{"encoder_qk_norm": false, "encoder_inner_norm": false, "fusion_encoder_drop_path": 0.05, "optimizer": "adamw", "lr_schedule": "cosine", "final_lr_fraction": 0, "weight_decay": 0.2}
Rows from block 2 of the fusion encoder of a small audio-text matching model, named by matrix and row number. Rows with one number belong to one neuron. Each number is 128 + 32 x the weight over its row's rms, rounded and kept within 0 to 255. All counts start at 0. Numbers have three digits each. After the name is the row's rms in percent of the matrix's.
After each neuron's rows are labels from the 100 texts, of 14976, where the neuron reaches its largest size: "fires on" is the input token at the peak. Only what is clearly more common there than usual is listed. The data: short pieces for a synthesised band: melody, chords, bass and drums. In brackets: how many of the 100.
# gate: MLP gate (fusion_encoder.blocks.2.mlp.gate.weight, 384x128), inputs 0-127
# fc1: MLP up (fusion_encoder.blocks.2.mlp.fc1.weight, 384x128), inputs 0-127
# fc2: MLP down (fusion_encoder.blocks.2.mlp.fc2.weight, 128x384, transposed), outputs 0-127

gate.228 170:168167109125080148099113136156081169168088091157083136127147159117133118172157095128149125137105085090136090156122100084107136138148204147098128193125119082140148100135088157113091070165161098105087169141094080133063183136130106075081095091100149136180159174073148069124124134113108098117114093142133157157170095079128162090101170154108173153162189134116124115107111116143118182138196
fc1.228 131:140139186204158129151151092161121137152146166133140054115138166081119182142095113160159130083209134163151122136113116133104081154133124143118184136167082174150093153115119126193142161068122177106120133094110083114133138069139091148132132111106119119093064087151126137101139133116132175152104145143138137091118157117080101098072121119119058113053120093186077068084138156148171158103138
fc2.228 111:129121099139175035094170109132150131116164163087186166134144135114121170118126146063134090139156157138134164119105167140158074123102067051146128090117103117131162160161139078122174184128082126164154081114172102078176109168132125084166159157165084101105156101158113167164150164122130147153106149112147100155116138163090078145149086088117143081141070125118095115124116162130183092172073
fires on: "c" (8)

gate.302 057:117133093107088084132115123132107150108148121151079130129160099155080095144096159200037169160127176162147132152117086163119072127071114089127156121098124158119088150198151140101085151120171155178151142146144175055089191102186125089122145150124104140193111181135110143106064150183117101145111102157166162186101117094169103092135107160073139127121096124113165136120116148111124165134122
fc1.302 078:154127139170121106136169076123124083165139104160117141146176111181120134095074132130110121151090185124092157176179164165132147056133126095120133174165102139163082056180096133110121151104160137138124131093139091121088127081125114100168137187151105117186121176122096081167146137163082180125121087142082074074121061077113148128090138096192094130148112122145125097089105104123159103081176
fc2.302 083:090134152182129119111095139112116119148171107134115073148127128092146165121139150189070065171096121195072109120105150146103118062104132105142107145177181200079153136136124103189128140102121136136140114100154136096137123043129162087106115104139128111121061133151116108164235120167147145147113127100151128152103159163170214145112101106166123111087135140110152090123152159134152137062103
fires on: "white" (18); "major" (15); "minor" (11)

gate.40 059:206081131112144080138091145161173136083155171060091129063166148182146167156152162093140153088078156125087135158106146164115168166137110176141160153148123118139112196150152156143150106112103083177133123099110163155145144054156096155142099141092125081144148137140132102149137102163100100123114151128155143089119076133196104085177095132128095143173077114129156145112175113118119059182167
fc1.40 071:117185110138145162123110132118143096105104098086123095142148158137142092121111178127113115119164165090108136158095146097125143188153161108171121166087188161100117116167097148207174113142111089069165155183101179172097202095147138138099102078075062136116151151172165118138106119102127036128153084143143077120161105152117073085139131135124107083106100144102121070109115175163152091125135
fc2.40 066:175143084149102161190113112137133111108174120101134093105132075044126134161130106081128096094075108192140154168120101122146077162117099097113108084153179148173106134124141111134146156118164102117120127125153175090164105151088137043147141147169148168133136115157134109158135115195158092096127095117193171132165176112117130208099141138077154088134156129066063128082094158136132091127154
fires on: "a" (22); "#" (12); "at" (12)

gate.145 059:142173203195159078170087170102157113142161072070147100184160066094122147088128159129146113163133095144065106138103107078140107111162126085159092145137085096147133172141102102163118141147098139120130093164134108097123108167097103120108140121161140105161173161103172128143211163114162121142181125117073158119151087085105094081153125096116078103104155176068101166106121168132092129136107
fc1.145 073:106086156154160075110164144155110165133108128132112140155190105155126127079155115103137087094146123120146113070154121111143127158159162164133079111119124097100110088124164136126163161122116126092127114106135173133114212095146100123185186122073169115088114137164114156149118113138082186102152125076143148194183197163087158108138174129220096094099102117170070147102176143067124162098141
fc2.145 066:074149108114147131140133107132075153158088144134103118152125101169147134100165110144138143120139127163123140156082142122161138106151176117107158173144049104155165050131147145138146153110137153046121147141078128147156186155078111165123139096100147126113162113135137153136192185121093096113148082076076081117140139137088203157167135113137112135074112114193156080173150155097232111097153
fires on: "major" (23); "at" (18); "minor" (14); "#" (9)

gate.286 049:176145144072171150178104146169105130081077109148093143139141116102129160145159131110082081151144100156124177157166169162153151158146100094159131123090160120082106141207136148109148119100097133139159143150069174056173117134139085168176182141080109099158097082164124127120154056154060116114130126147169163132114086168083127142106109108136141121088170104108171106068186143114143155169156
fc1.286 072:144148159101108187089122076088138173146125118100092130058162130136137183083158140193118139136166142104150151185129165105132095155160090168119116111096090148099086135166124157111137142165164175144064165060073088171104142134187118093127158126110169174083134114093175154103132077112117094109086164108184129099131166128154173103153148168114128099116169145146103146093147133111044107092104
fc2.286 055:152144167091077110112122116185149107125136146138149019098104139195158142109139102130146130114157107122055160178105151133169100118167135145092116109140160155113135152105144130163163105171173188172070123141109162142152148059116082093151129152092144090176160153146159141097123031115132090036147128126138155179145108149147091121118124139164118091099116093132085147112096124138080150089144
fires on: "major" (15); "white" (11); "minor" (11); "bpm" (9)

gate.303 070:147166074070152115120098099115105142145098129136129196059106176139163116171111124113206176084104090135111122083158171106126189161127121141168124120125089091162129145121087141107125163161146134121147123141156123060132096179090086170123147141099095155145161152140162168074101145131069134137130145125199122132080107154193150124183135084198147091137111137084171132144154151171110108195130
fc1.303 093:173134099145112115122111116138110156129068100106130138065172143131125101194157169087158169083112150137132167079079175114109147163097096105126057138167130069124190129132136143116124173162185095106140108181104168109154115215093103175112126148150141142076123129135168127107089137112126146106123125152183082158086104147138098171171151079170182143180150159104121145122169170185116116179107
fc2.303 104:078129149167166112122132108131149098117128156106138163123149108094114164078114125116090117129147140228150149090124145141159122098088120117157146106141100140110146123180135096154140153045072167132148093138175109109138113101181153189146128150126076114119106107128118167173170208146168206183085162093100103093102151169125163156183132120129118108122094112160133059152170152118207100160094
fires on: "at" (71)

gate.3 057:137084092129150126187123114127138161104137086114130173167167089116131182120097156140117087186119158134131114137161126126134123082107151133141101185101151053142158160132105115175116135182156160151122102164140149128107099180147134162153103100157101151142138179082155121160157149093163189072077146145102107064094118067149058089097084099079104090189121149081134161145143110152057117071148
fc1.3 083:169135063109122175106135100138132165087152116139149162139147111166147120114145123111091107129145130080164113182132146110155179108101107117086060089139198218163122146155095177062103121134093149115095109123165088169179098169155117083128081099145112152101112131125128139189127187181109175138092095171119137107138135163067151130147132090049099096132129154164093142131128091112179160175105
fc2.3 056:138162162138121142097145132144072141120125124177151158114098181167115111151097115173029165169133145112167092160123131100120134111072113130191096180116092101196105137192144137131116164183103121110129105098166132151090173129130153120127126138081137154133175148154140125174137188203115100111142108154088117114106165187138167180097116144116131077190126116145191103168157162167169175087120
fires on: "drums" (36); "white" (20)

gate.45 073:142160133154104152157144132193116146163132100167132115189136092094132141104086079185160115195137127115103088159136143175115115132113140155067200106152078160139102120132117162136140078102092121135139151088106126106102185087163172036113087130110136126143141152086117117116204140133103055155163118093108128075102124078118132112089173155144104164121127102160106090134117125121073178065183
fc1.45 085:160114132117139151124137138134134101105092127111098080133177148138118056144157136122172122141082116136157156091082125141121134115106141112132106083125133072108156114125115103154123106199190075089158140153148127091111092145039120174143109174140105136140172091169163187109092167052080062111121169108161115089089087177097123109169076159144153079117110122122171138127158113219122081150103
fc2.45 104:136115172145133173138085154086115090129116109112124120154076123162145116145124125151090092163135128071048106125136097103075153083200124139117137109070127103073115080102139129157101142176198144094155141103086122175131115124114148104049140124149174142130100144122132111107109095126109122109129115208073196108167130129131165049133149138139136191139144134130155206163103078161073121084140
fires on: "drums" (25); "on" (14); "at" (14); "bass" (7)

gate.102 059:177171150153169117140161150116139153128128149150089141090154101171089125169152170152155135103095164167170142129135111085177157165120108117176163102089124172146131116132155150150123131178186092139134119150144126200128124172068163081152096096079097157178121167105140134160120135106099113094165098110134104115063069115150018152145143108108185136099114084144132152114055081129155143127190
fc1.102 080:153141142082133113096128140129101135160184068154114071081145110130184185161176123099160102139128165109078126170124124083162123177116146158077103100112150105170105175133138124162130110114082157132146174174090120155125098065125171069130144129122100148121138085142154143195147117095131067147097092081103163179173157126205179104119166106099145191158116117085120069145103141115111093104088
fc2.102 059:139112153124150192093056107119148134138095101113103053111136110103121152135147143127120128115039123131123148213142133134092096125131112140161121158069147108097131139122121166114192110146122165110121161094116142146089169072174092128102113101130074132150119109108124101198096071157127059156095129135179088114091165157056156156071160149092142149093143140171144197093155124154169119093158
fires on: "drums" (70); "at" (9)

gate.52 068:149123079124122162066168161111155142090092143133143191092109123133099134128097157131155136098098145134153168044154138124100124133132148120107127134126145121115084189107147152117140141212180093148128107205132120115170121129073160169092099158159129079107163126138141120108050081115145070076112146120101102164139145138179142114158166086159187128202136161102120138101058152141107062129087
fc1.52 085:145174132117146141111134146134114120109152086174147107133137132100150179129097131177088128104145130146148080193083087157113107119138149102121160117140121211156107152190095161149152129125076184133063144113087137125128104116167112055157082134121096101147108111092122128094152166151160188171154141106185110075095095136105142107098138137042120158072116145130112117059188088098160182128191
fc2.52 100:142132137118124150145148115103186162101103127124138156074142121165132113121101132075142151098124167078129129098132112182097175173134092193109064081090115104163081155104144128128080120149122096116122121190098171134143117209135093164118106129156134180153185116138122127054063122048088103105154107162129144105125077128190052093159129116167169150191139096125132145144098086128106124168139
fires on: "major" (16); "#" (14); "minor" (12); "bpm" (9)

gate.43 057:093108137155147121180147125124134097157176086167148118174192078139156155118139096160075103080165111143113160156116098129110146169144094108128089118196158184160085152163115114181170074083079162135124148092156181143137169108137115174098117134116096161147114140137080099086109073147162187182124099090146124080148135114153136126060159110119079155141174142134130096061183162144151159137165
fc1.43 090:122116213178119111153119156154122163134168145115122078145110089123123166127141100182080107109122141185154134123122122111105088127111102101090201113143132155163108120171099133138084086138081153166080134076165088188104143106195146169138097138140148114141063157145106135153106058124112216187095076122145163097112166126085093083119108150091124136103158090156091106071155139099151129085140
fc2.43 102:119139155128153091133168120155129110133133123109125098136164132097128168126126120200124125153133135144143132104102183106164121093118139126123211125137089169120147114142134129167182132085104153115157146075140108098119142135156129112161148115139090073135089139142117133159217211135160119160094158074111087154090143148078188142149122124046073077050137152190071086118159181122168145065121
fires on: "#" (16); "major" (11); "minor" (11); "bpm" (8)

gate.234 069:154166166181085140159124164154076153164187135173091094105123098125142129134111090172087087194163097133134063119090138108082134074108164141103182123146133127173133129152114168167113100137153119096120163116095127157112158085205090111089121135121132161186111130105145138177210157154170095138111131133077140137155189130112149103095152171126119147128162126144110080108065108158138189064151
fc1.234 141:155085111101162114121129114083172097071103169117172172138114104181129073152123139117146140137084154090107160118150153148144168122079111125134112091105109072082121098081137082141155157155120096111174116158176147109173083181037131166166137161164118113083139125181123148097106121057090082053169146111116111126094116162130117166141099087146169111165105137109183143144107129124066070116099
fc2.234 176:146119136121132184136070129101126126133100121136131121157091131181132095156119139142131109169096122095069132106134063125075169097185137187126121125082160103081114076074113144145073111182167103083152129140089162171120142117087148098058139112119188176145139127141127115096099095138124115099148094200096182103197122129162160064109173134116148179144138136093172173172088093157074129112135
fires on: "a" (9); "at" (9); "d" (8); "minor" (8)

gate.325 155:154131084086088133110082139157094160173108121163108126096124167108133116177138104120148162109127134096136082160127062128083122154177145156097084138110140104145133155074107137101093103162142078085068160172100104132098152154105108126076099095084181171173148170095129075111153112097086115127129076190128181127162080103149099072089154148093178179172151146113119141114121085196117177128173
fc1.325 073:106083137132102090074141164151154079068111154116115154179197157089073105162171196119112115157183152171178157169111098098146107127139137099105143141130130112151103189145147078144136125140127168090125136135115141156099107091114139118130145128104139151089122148105102122175141121092119114175091135134104132101075051170070129171060145129151110144127074144189078088150171149091132133068058
fc2.325 069:090125157237124133124147107121112115142146163159108144156100108094055131110073126170141083134102131146166109097169160083137076081076121106167206138135084110114103130175166093231147137122140145120176101084129072113147153070113146067109150153087141110134120138138083126157196107140145178147151136144105132140106098130088166173097116140121104106146150119172084137100129154117104108084152
fires on: "c" (7); "pad" (7); "d" (7)

gate.333 104:132142124109061142110122112175115137162169112163068112153151128101130159149138100127120102199113115108079058188090113114103106103117165108076133184118156146159160120155101158092123054146125098168116171134117084127109147123138149051107066137069149132190128140104135050190132118144172121109095079161090135156119153111130134089082164138073129161146182122087115103113127088135141152116193
fc1.333 103:114103168192113120128093137141099095163151128151116100143145120063097134089129102133123082141135101173176122173133141122141123110117140145151200131164071195139158131163144146168123106094122182141120106095081077132117105041176108136101158137141145162116065122102127121153160175179153162148143126161099152107165152149082102116137159140134097165084145174194094052084106113136110184045122
fc2.333 108:113105129131137087120142137093151075108182111106124125136116097105138135103137125118089098082233157151129164092107145131144115132093083067118123107186106195136121142176136101142157151040087162177173111101175142119144058090181159140153147156185088112110070123133123140131092173151156162177133179104145114118127140135059082162140072096150116104107112135138112066137146162122176120104116
fires on: "d" (10); "g" (7); "a" (7); "c" (7)

gate.109 153:158128122123129141130089107183102207156108116146115066075168163109108134162117128143101153097153122116149112198151096156078122147164164162147125169142159166194104141108132116136073116118164123091078129133073102088111171114139093099078124133064167167130137160113116112103147140140084135120103062168165177112181098104113112082053179135086129163137152103148089090068126077164102160112150
fc1.109 076:095088133163122101181140054118190099130166163116127189131117089136121081152095112120072156219110109144100149120156149157135146078139098128119151143093168080097133087150167148162113086140148149089137089148177106122126127122153123104120152103129117103146068180101139110170059120157094138131172149102127121125132096079197169140096121125199095095068160144081144205102173165124115133124127
fc2.109 073:118162124209086104096102141148116115124084118159131078193118138128133152124145136146111092146120139075110137160105135126162094102125127099133194171134137152120134111096115160185137135168201164070117118089109148096106172182076178115144147140128089120129071158120101099124255138142083207099099095115118145111119079142100163133112157120072098100075123155111129135133128135143092167080132
fires on: "at" (87)

gate.331 094:129159159146093175111134121195101155124122115192079116152101153141158129138133092194080127178132138097111077210093128138131112114162190162122165187166104171179146066130093152135112105133116108096078163139090140142072181082119144070108093122102124129185127140091159103155167146143121127138113109135090151108129116069167094094064180162098110134136155124125132106096083129136080184085136
fc1.331 106:168079065083162126163164135107121110135118114113178132117124127134128084154121122062217153110088141090150151090155148129126135132126126153165122127086151051117134088086184086088163130150179113125110143163112177119140119112089124157153151176129114102093147104192115158091061164057150087064121150123132084169096104129121135138118103113101202117141122098124170168177119112173105088152073
fc2.331 114:148147154137125188158088120106126123129112122132111083157091121127129092150136143183139121136127116102099114157140086138066152120204148174113164128117133134129108092068133132172060142147164144117141139113128152203135114112115135112037116132116186169151070115133128129074112097106112094118171105210077199095201133106176134040112156148113139208105121103120132157132088105129099127101127
fires on: "a" (13); "g" (11); "minor" (10); "d" (8)

gate.296 085:141146124173098125136113127153082149112127078119084073084169135106149140152160119155175153134179086085157097170103138118125165126126177130148182168178059149149167130128099156212120135136115159108098172089119126144079123099120099109124095110093160135164107107105112089136155187068087146136160131145172162111155066152084101120060143149040107159111115159182108107126143121145108130059168
fc1.296 115:100183234185117099147101169105084119166185090162123147132168158112148155130149075162136125142141099174117096123133085088077095115155177146129137133149111157120173159154114154166115122108092193157106163139111122168093121077142096126118113069129173126168081158078135125155142091122182114115126154170163175139157166121089139104123159191152085191097144181147083106118168140116109163146145
fc2.296 134:123127109096130077089169151133128128129184118145120177077146154091154149105150138094132150092160107164178139103127179136187096165051120098112132120170090145144143175168137141106181134086080145168131116146155097085133122145174114146189108140125061081135150114130147143166143157141162157156105179076172067159066140117116096218163092114131112060118125134145086111098155182105168121154129
fires on: "d" (8)

gate.134 141:175152147115092126127107141178070173192120095158096124072181190101125143158136106159131151072150115156157086142126123129098125179160190156108130182175101131164161147143118144131103087118164118131085127152105047094091172119126051124134127077054140151154143154104158078110157157098096120140137109130159162117144081103094119100122137155118149162140165124141074089071134091146137199113170
fc1.134 083:118160104090146120084140121139095157082075171076164128104085135116116084156120165103150153099141113075057169111136072122141151107136091131128146120127161080151086147088143126107143151149107145169164140180170171100104110178084142144084179100086157124156122084096109130109042040154095117083099094166097148168101173104145128149186112092174146103136100104127094122143149155129133076184143
fc2.134 077:160117162149147190114141123146153122133154168113146071188124130161127106133123150145133099081157110159095154140145106126116081116076141156120145138111134049105146062101133104244148131146158147111148087102066103119155193081143182116123156165144104147104114136129121131131095108083122058041115109068101132138093158161094178192103164115095129126140099129139152142110107164152063138125090
fires on: "a" (11); "at" (11); "d" (10)

gate.271 051:115183088132104161126074153151115142085126156132160152106185188145162147143179153108086117104101117071173110063098165098076149167149082160124091121165152151107087118140149145206147185183082145107146095128141126154081179111094112163129095091086120109092165171196150175119066086106100084109139185112119154168115128155145095157157171102135106106119106116163077126129114112114102131136153
fc1.271 072:152085102073116103149160139159149100125095175141099075159153119074086133171117135103085108129076139100064129097125182133176078098111112140147108179088127142159112156138158126162087157112162100155081169163089154094135159166134144109111152115104094110152137137088128148128083103053141067121154075090165100193136168121091138125086172142074142153119110166155102063152122104110070074145173
fc2.271 059:174106118106145138128133149172097184147122090090117116129115094181155102127147090106138108050158154098190086133109171119153185143105085150123159114099113187152110114121096121148115124182161089100096115117141155126094117126062152091161132125101131082106105124122144152068180167090104115174156156114113079111082079091096116112062075169028093118163150102176125091142176136112163114112148
fires on: "major" (23); "minor" (22); "d" (9)

gate.119 077:110120122187090145161126125140083119121120113162115070105135131084174147141160098180082153109137077123103090203075111112095119108166165161064143151165152133162121115129124190158110069136093124138127162076074117134119171070138061099116079094127123113143134133082171123138159198173130142146115099125154123133154162127068138116063200159119139166122187139119117082072147145150144173108121
fc1.119 120:147103097108123079150135107084201106110075154087137169133100084187109073134088162086164157097086135114135149090151142177142134163088120138124075089090147057100115110142134117115127168155151117121139084158151147111192123185086161135155183201166101134094123109137094195141117155111127091102148134117140105122106096146153098164126076121171171060166121135117164174187118165138109075140114
fc2.119 143:145140132152115175156085129098126118130100132125141123141099117162099091133132129148115111154099122121071114117151066141063147085195116177122122134077156091104115086082127135143070124159158131112155138135081142153131127114088132120048123116136214166135127144138130113107110084126117097098161099205084193130212125135140145049112181139127138211149134117102161166163081081167080140095140
fires on: "a" (14); "g" (8); "d" (8)

gate.198 090:128104087071164150147136099125133146146097112117132180141089092143125075142129123070164130153113140098084163144143134106149128121108103110145099089078156134124120110100160117104122163169111060108163106198123148157129136167066124138102110106158107149137168098118098122158067054120155034071147152142103127168111135125216122122173159146160170116179109105066121191125096145170074112178107
fc1.198 121:149124137158133071159125144169117122160145143133103062121178170090136131161151146204119129105170116157173116166145097097104102112116158110126172135157082138144155140186086110130128083095144166107075156058122126119086130065143123072130124138098159127151066137135146118107167191126117192158118135111140139083179087143121117115114107161085082123063129160185077048128163121110177139072155
fc2.198 140:133114131106116150160123120103157107094124147102117185127113130163105095106099141101116139096090152082098134073158073182088130122158105170143077114105168085084081145112124125095089125144151084104124114159123159149154122211128133176108123159159168170138147135134114134075008087060119103093171103175115167137165114140143087113158145132162137159198130114129153205151110090132082123179121
fires on: "<end>" (19); "major" (7); "#" (7)

gate.218 048:130155144069097154142161089134186146142156150167171090117085123076078093140167113082095126108097099155074182117158148075120113149121166172182168175111097121166130088156129092140160084116169095176164085149087150102133209161146121147153116144068184152116093135160169133150096156152116106171134127165088170145110078099190154159154129085093084128099103140132139130178152119139155086127139
fc1.218 071:142137166164093116139088124055106123155124093101153104166164170117172103119112070153123085104168158128125151134098145129170096101117136100130202120170120137130121150065173147138166084173127157148093151148125116144125145125054158091088088091170192129134193091110140103187142110104102085061140102123162144143139110068126040162114089118065174137151133116138132128170114116091114160156078
fc2.218 057:115164173154101123157154117143114126106116144153133204125080134159151106059144138104125146060117151093146163123132105101155103073084148180167150127118150146121145092142163090145130113144147104152101132141165182099142119236173120177104123155105145151146134156165134090117106142088125154110183109172135129084108093128116119137236107139242136096137147153173178172157152111118132107120115
fires on: "drums" (49)

gate.197 079:151088093100108134097155107132170102099124106062152147132104118181117094115139168084103123111084117067101115128136156133107159152127129123104049085112167107133145135098105143094128113189127115158133083140119150120179146244073187149161147146167118156124160099130138133118125131063122094076180128115111149147100162116175094115144153156149170146200085100049144150143084109117070121172139
fc1.197 104:088148173166109084161105114177083139167157143139115077120189153073109109112116117139066167111151110115156117154141089127131085122134115117096176147175101153109135175184096126150109126132099188122106138087144099107126146092161076106158115130103102160103122187100159109103177162165117144133145154133131154127146108123080096141078085150067088152088160124202075067087177142085191165076148
fc2.197 133:138103141084130167132108120107142108108143131103126189114099119185105106125110155060156148128126159071071148104145096167104117156152114161114065107096127093110072131094136123126098117131165118120143124174119147163143131112136164145105135143140166183145125110132107133098039033133109085091161086158119164135149135119180096100159159112247152157175118089120163207138100083122087116163138
fires on: "<end>" (14); "#" (12); "major" (11); "minor" (10)

gate.279 055:100140167174077167128114176127153151154126116161160147131125146159167134179130125141104114103119108126136075141158111144084158148167064139157148091145053108169164126073179136116134148111100130142126167153105121092116145061089132070144134154150100116096111152142184084143177176090086138135103124168168129087103087099104101082129141112062101081092137145155179132079036144162107156061101
fc1.279 078:119159123162108147130097185106101102127126118149145077119115141140189103156129149187090152130147100124141110124140168141150091127193176092157223119150102124171169128126171118180139164095092132179123152089097090165088105040138161139101164173110093147094148084151151116123139176134144098038116084104075086144120145080130089092176111162135132118148160125191165103115085099135139113127099
fc2.279 069:142131237119114105113127147118121121145133086124105086096112123107156139138157103148156176086135121125232123173119178087115124180116142096126139140153068082091112139114109153124113133155103127161129149149115106109113072103061119134111136147151097106113135105165165118133139099076143109026107139079183086155125087100157052128114112124041142094109090116166128126153131172162157133178097
fires on: "major" (14); "at" (10); "#" (8); "f" (7)

gate.239 063:173154091114105157179125100212166121149167128107148069145079099115156171189109112144116123146129171105123153180091163132127104175148147157132077148135138164184133084163166128107170117101184136083074118107084143105092131124095119146168110134116134109166161094152102077154114148130157105107154042095114095132114081077129093079131142137106137105164091115062157085056082087127157120132137
fc1.239 063:096124104072121164096137141101126102119088155079106178150112141080103146131163112137110082091183114163129167158152113063139182143156124149117060097119089115201129105173160111099139190147159125116076095091196130158104112162133122119079082090180174108169157158109149180127107161082103120162133159098135115098098116091132106101166171167154187103156145142152125134097126085193126178094111
fc2.239 058:128167105133150103141140107087099081138157145136143144099086086109127106176108143079146106130102146125125157068095162093146131127125131126090093088118079180151184134098114140100118153140060122196156159152093165134149117215119150152184140105155135110159149153088105091096151176081172156102152194126154108166111151092014089144138090099074080133137105129132100075137119145077128149158125
fires on: "white" (18); "drums" (12); "major" (9)

gate.332 097:131108097104137151115105163083189134116086151123139157153142135184148069122117143104083159127058112075138184056167135115114118112179139143140098090079121076083147108074131120107108147210146070155160130167119167140144140161090161155084134092162151137087208144127097117139107163062093136094155145125118142152142100169172096146151145138158183135195155154103176136158119136154124124172155
fc1.332 141:133125132101093111129175140158079146154138085126131094080171141077137193116154142128184152109167163194196101175131174130150091154078108097094118134170115129152157151186127117136167107095113191117085108102181073090163111089141105126162104146104058119153087132139163148107094172096119152163085132099158107109107084114100088130074078113079101100075116117145103087092172149117158132088113
fc2.332 127:118087126136157139166080101123175123077119159094133119107154102120097094120097144128085150120116144116128168109168047173093114145187097136153121076125122149136069148072144096127062162110121127157109121117131131106161094125154127120046142155163188176103118104174096152097100120133111127156166113202143180126205119134153078046118142118190134190152100082143115102123125065135148097134127
fires on: "#" (12); "major" (12); "<end>" (10)

gate.222 055:168161157095076173145151121160123157129147123113151168087110084125166159109127165126058123121144128208112149094135150127104088109161131143149114146185143187076096122143160145127174097130141122151115128155113126152161088141106132116120126180123105114142135133128145129112066058114164149175102071129113150139086102178169086091125073081155147163097118148055081107130194137116218128197169
fc1.222 076:133144116080092103127088083114124094118088154139143111126096140079104096083157134182117159162081138144105105134154142080145189098103132151156175140127143182120119096094141116129110141133129135144091130069192152080121140119188090068120156151121147115144086094156171145147086203088145109200148076091168150155108090105154195137111149113156164099085187139110166055100174155085118116167116
fc2.222 056:183114118133125037111128105109162077089193148152154126101119154099130142123127106158029099158099137104089117093124179129154124159170132096128204121126161117147120187186125125141154140141121055217089115119143160121101098130118132141120152156133159128144089167157138137141175053153156136157141117165055141120164078127110143092099146125149146153165107111098145091166112073096151136077150
fires on: "white" (34); "bpm" (9)

gate.11 073:128165103160108183108137114116122107152089107191079100113159150091151136169131086170118108126145145100166099197104114140122145100154134148060143165170089163199133129083107186175117139097124146083149195104101104150075157111120080095108108132159141115124106133127165106127121200116087105104184143171116178147158119096123175151081145144148149160150164137125082043088092097142134150058121
fc1.11 150:119086076099140133139134120098179110072113139106170127138060091192087069106099138148131138145104150084135159100155156200133163136101103139137096063110120098087089112109165115110151156127157119098132079137161196122186102173111168125179169194175086135085127085179117155116084134100127126075178125086096089139104129143141108171121099106133160098138123105100176167176118136116085076147123
fc2.11 176:126131152128115166143077119110137111114091128136124123159104115156117090142124123137133114141105120104102133138145061126044149112200134178120127124098149089111117074063115134143050118161166122084141134119101149170134129118107146133039126136128214186125120140140114124109117108135111110122148091210098212105223115123152167069110172134133140191137143123100165164145103074147074123103127
fires on: "a" (11); "at" (10); "g" (8); "d" (8)

gate.163 050:201116101125195147140139141084139126065089110126184087145127122128145109121153179147048160105159136099116169147127110151125109154107162105154144173147238140129109131142114114114092132127156142156173175173068135158090176109185080132161180104129113128104147174159146144170133102181152106078150109112149135146099123118076098065133194098099122113119127165153173146071165118148130131167122
fc1.163 075:079136174134115152099147113087100054154130137092180101179163120142083144129108093083202062142172108213150151107111119126118122149126117141129148179121105140084110165139122085101094110147125176114186167160171127083153145153108090151146091092124154063114145142173151158136086139165151080122133197080115145128149156137124136115180141186108125166167151131104097153095127157069117085177160
fc2.163 074:096103105091109105137139133112104168142179137139107167086176187100144160126158136085172145164092122203073117133148128136149191104123107131143121163078160092129129121158113125114141137135088087171119109204093120106155152143136126144193131099084094136147192144102097144086135081187128112148084142078106106149099183151210124151212134123132152129174104111081125154079185136095163124168129
fires on: "major" (10); "#" (7)

gate.300 100:109136152146066098137093166174082166162165076188092096129144139090156174109158105131070089122097116132125090132074166123135081125132139107094145177109188139149151126121133171130117067130073115139129148131129088145086167136164141114101088113111150110157119168074197091169157065171147116150080094138082124144135148050149157108105168170105142150134188160117087125125116123123145199120183
fc1.300 099:175146054113161084067161167112162102094090126156146173098135119162153128106115164083175177163104143074109134116103148129137163154133145140159102088102102054120137077145138166118137146186153087101160153170166104076103075154123101170119146084115143095113180126147125131151089148115159113073161184142195088140121049113173134113159115130089191127179115151106162122149152134175117117131141
fc2.300 099:159157140141133168155074147112136132150122096119124094130098114159161115153177124159078121173132079046102094120116106129074162086185171136122123112063128134092125130048101159143048124167139107142153137108100135185115104101146126121052113081119208170129107162121140109133126081133117120129170123187094168111178097098161147048110160136102115178106148177121126177148122122134080148106121
fires on: "e" (11); "f" (11); "c" (9); "d" (8)

gate.292 190:120117117097127172099115141099182088085150131112093173158068097206158092100158116083090112169060075081083143103129131110108118088158129132121099084074158115088126090066102172088108110164128090151163164147104195167110129155145155119092111136178149119149189128141137115147116082140152100094127158128100119140131161144165159131153168143152157139190138142077181190158090135119084080160142
fc1.292 263:136142123098107152106117160098171099097132112105096173139096089174171083110157109106114104166075079096064152096124116088119131107158123127100092083061170098070131084084111157078092115187118068148174148159104172143115143170121157121076105116151145130151181111122135094168105082132156084110125156128090118154139142145187169140158189149152150133181127155075164180170079144115095086160143
fc2.292 202:119179153138091121088129191135072131201144071189089112144125147098194167137182074141136107110156085149129077129053142073134091140126167121075138184144121126129202136130082155159137086131108157120113159121120083118090138120128128131146074082088122111156132173089187099147134150129141144167079142128134129141119143071097141144118130165101110116098165206149107125099162157125142190104167
fires on: "<end>" (12)

gate.309 073:157100129110119189093090116097167127068092110080122188100112083141112092135150144101119128134100132077088161126141117168142117154132089140111055096105186160139123144065180104107107156187145057134153113135104138110170143133114144110135159126129133134142174115182149161161078067136144101131175128135115134155124183133196134077159146136172150099147111094060190160119056121136138129204131
fc1.309 100:161171124181089116148182139159148151107149141156084101118166147117092096106184121175096092161144134128103141172158171144119096072087175146092219116160085169148130061154096158175116095104127115150097124052167134162108171102169071107106072133162114139133094159101177120156161163176143154186126147125111095086147109137110119131102137115094139149099180142180107074122138151134118123071133
fc2.309 112:151129097122111145151108106110159142109106138102149143091136121158080071163120132096161171048102157097125140105174092157094147185166144187127125115105114097140065148091123111185109111155156119112103124154096171134126154200123125167114159150108168197137146124145127124085119145043101104073174098160106175108176082118133050077180175131123161172164140093110163113133126064149091124115132
fires on: "<end>" (22); "#" (9); "major" (8)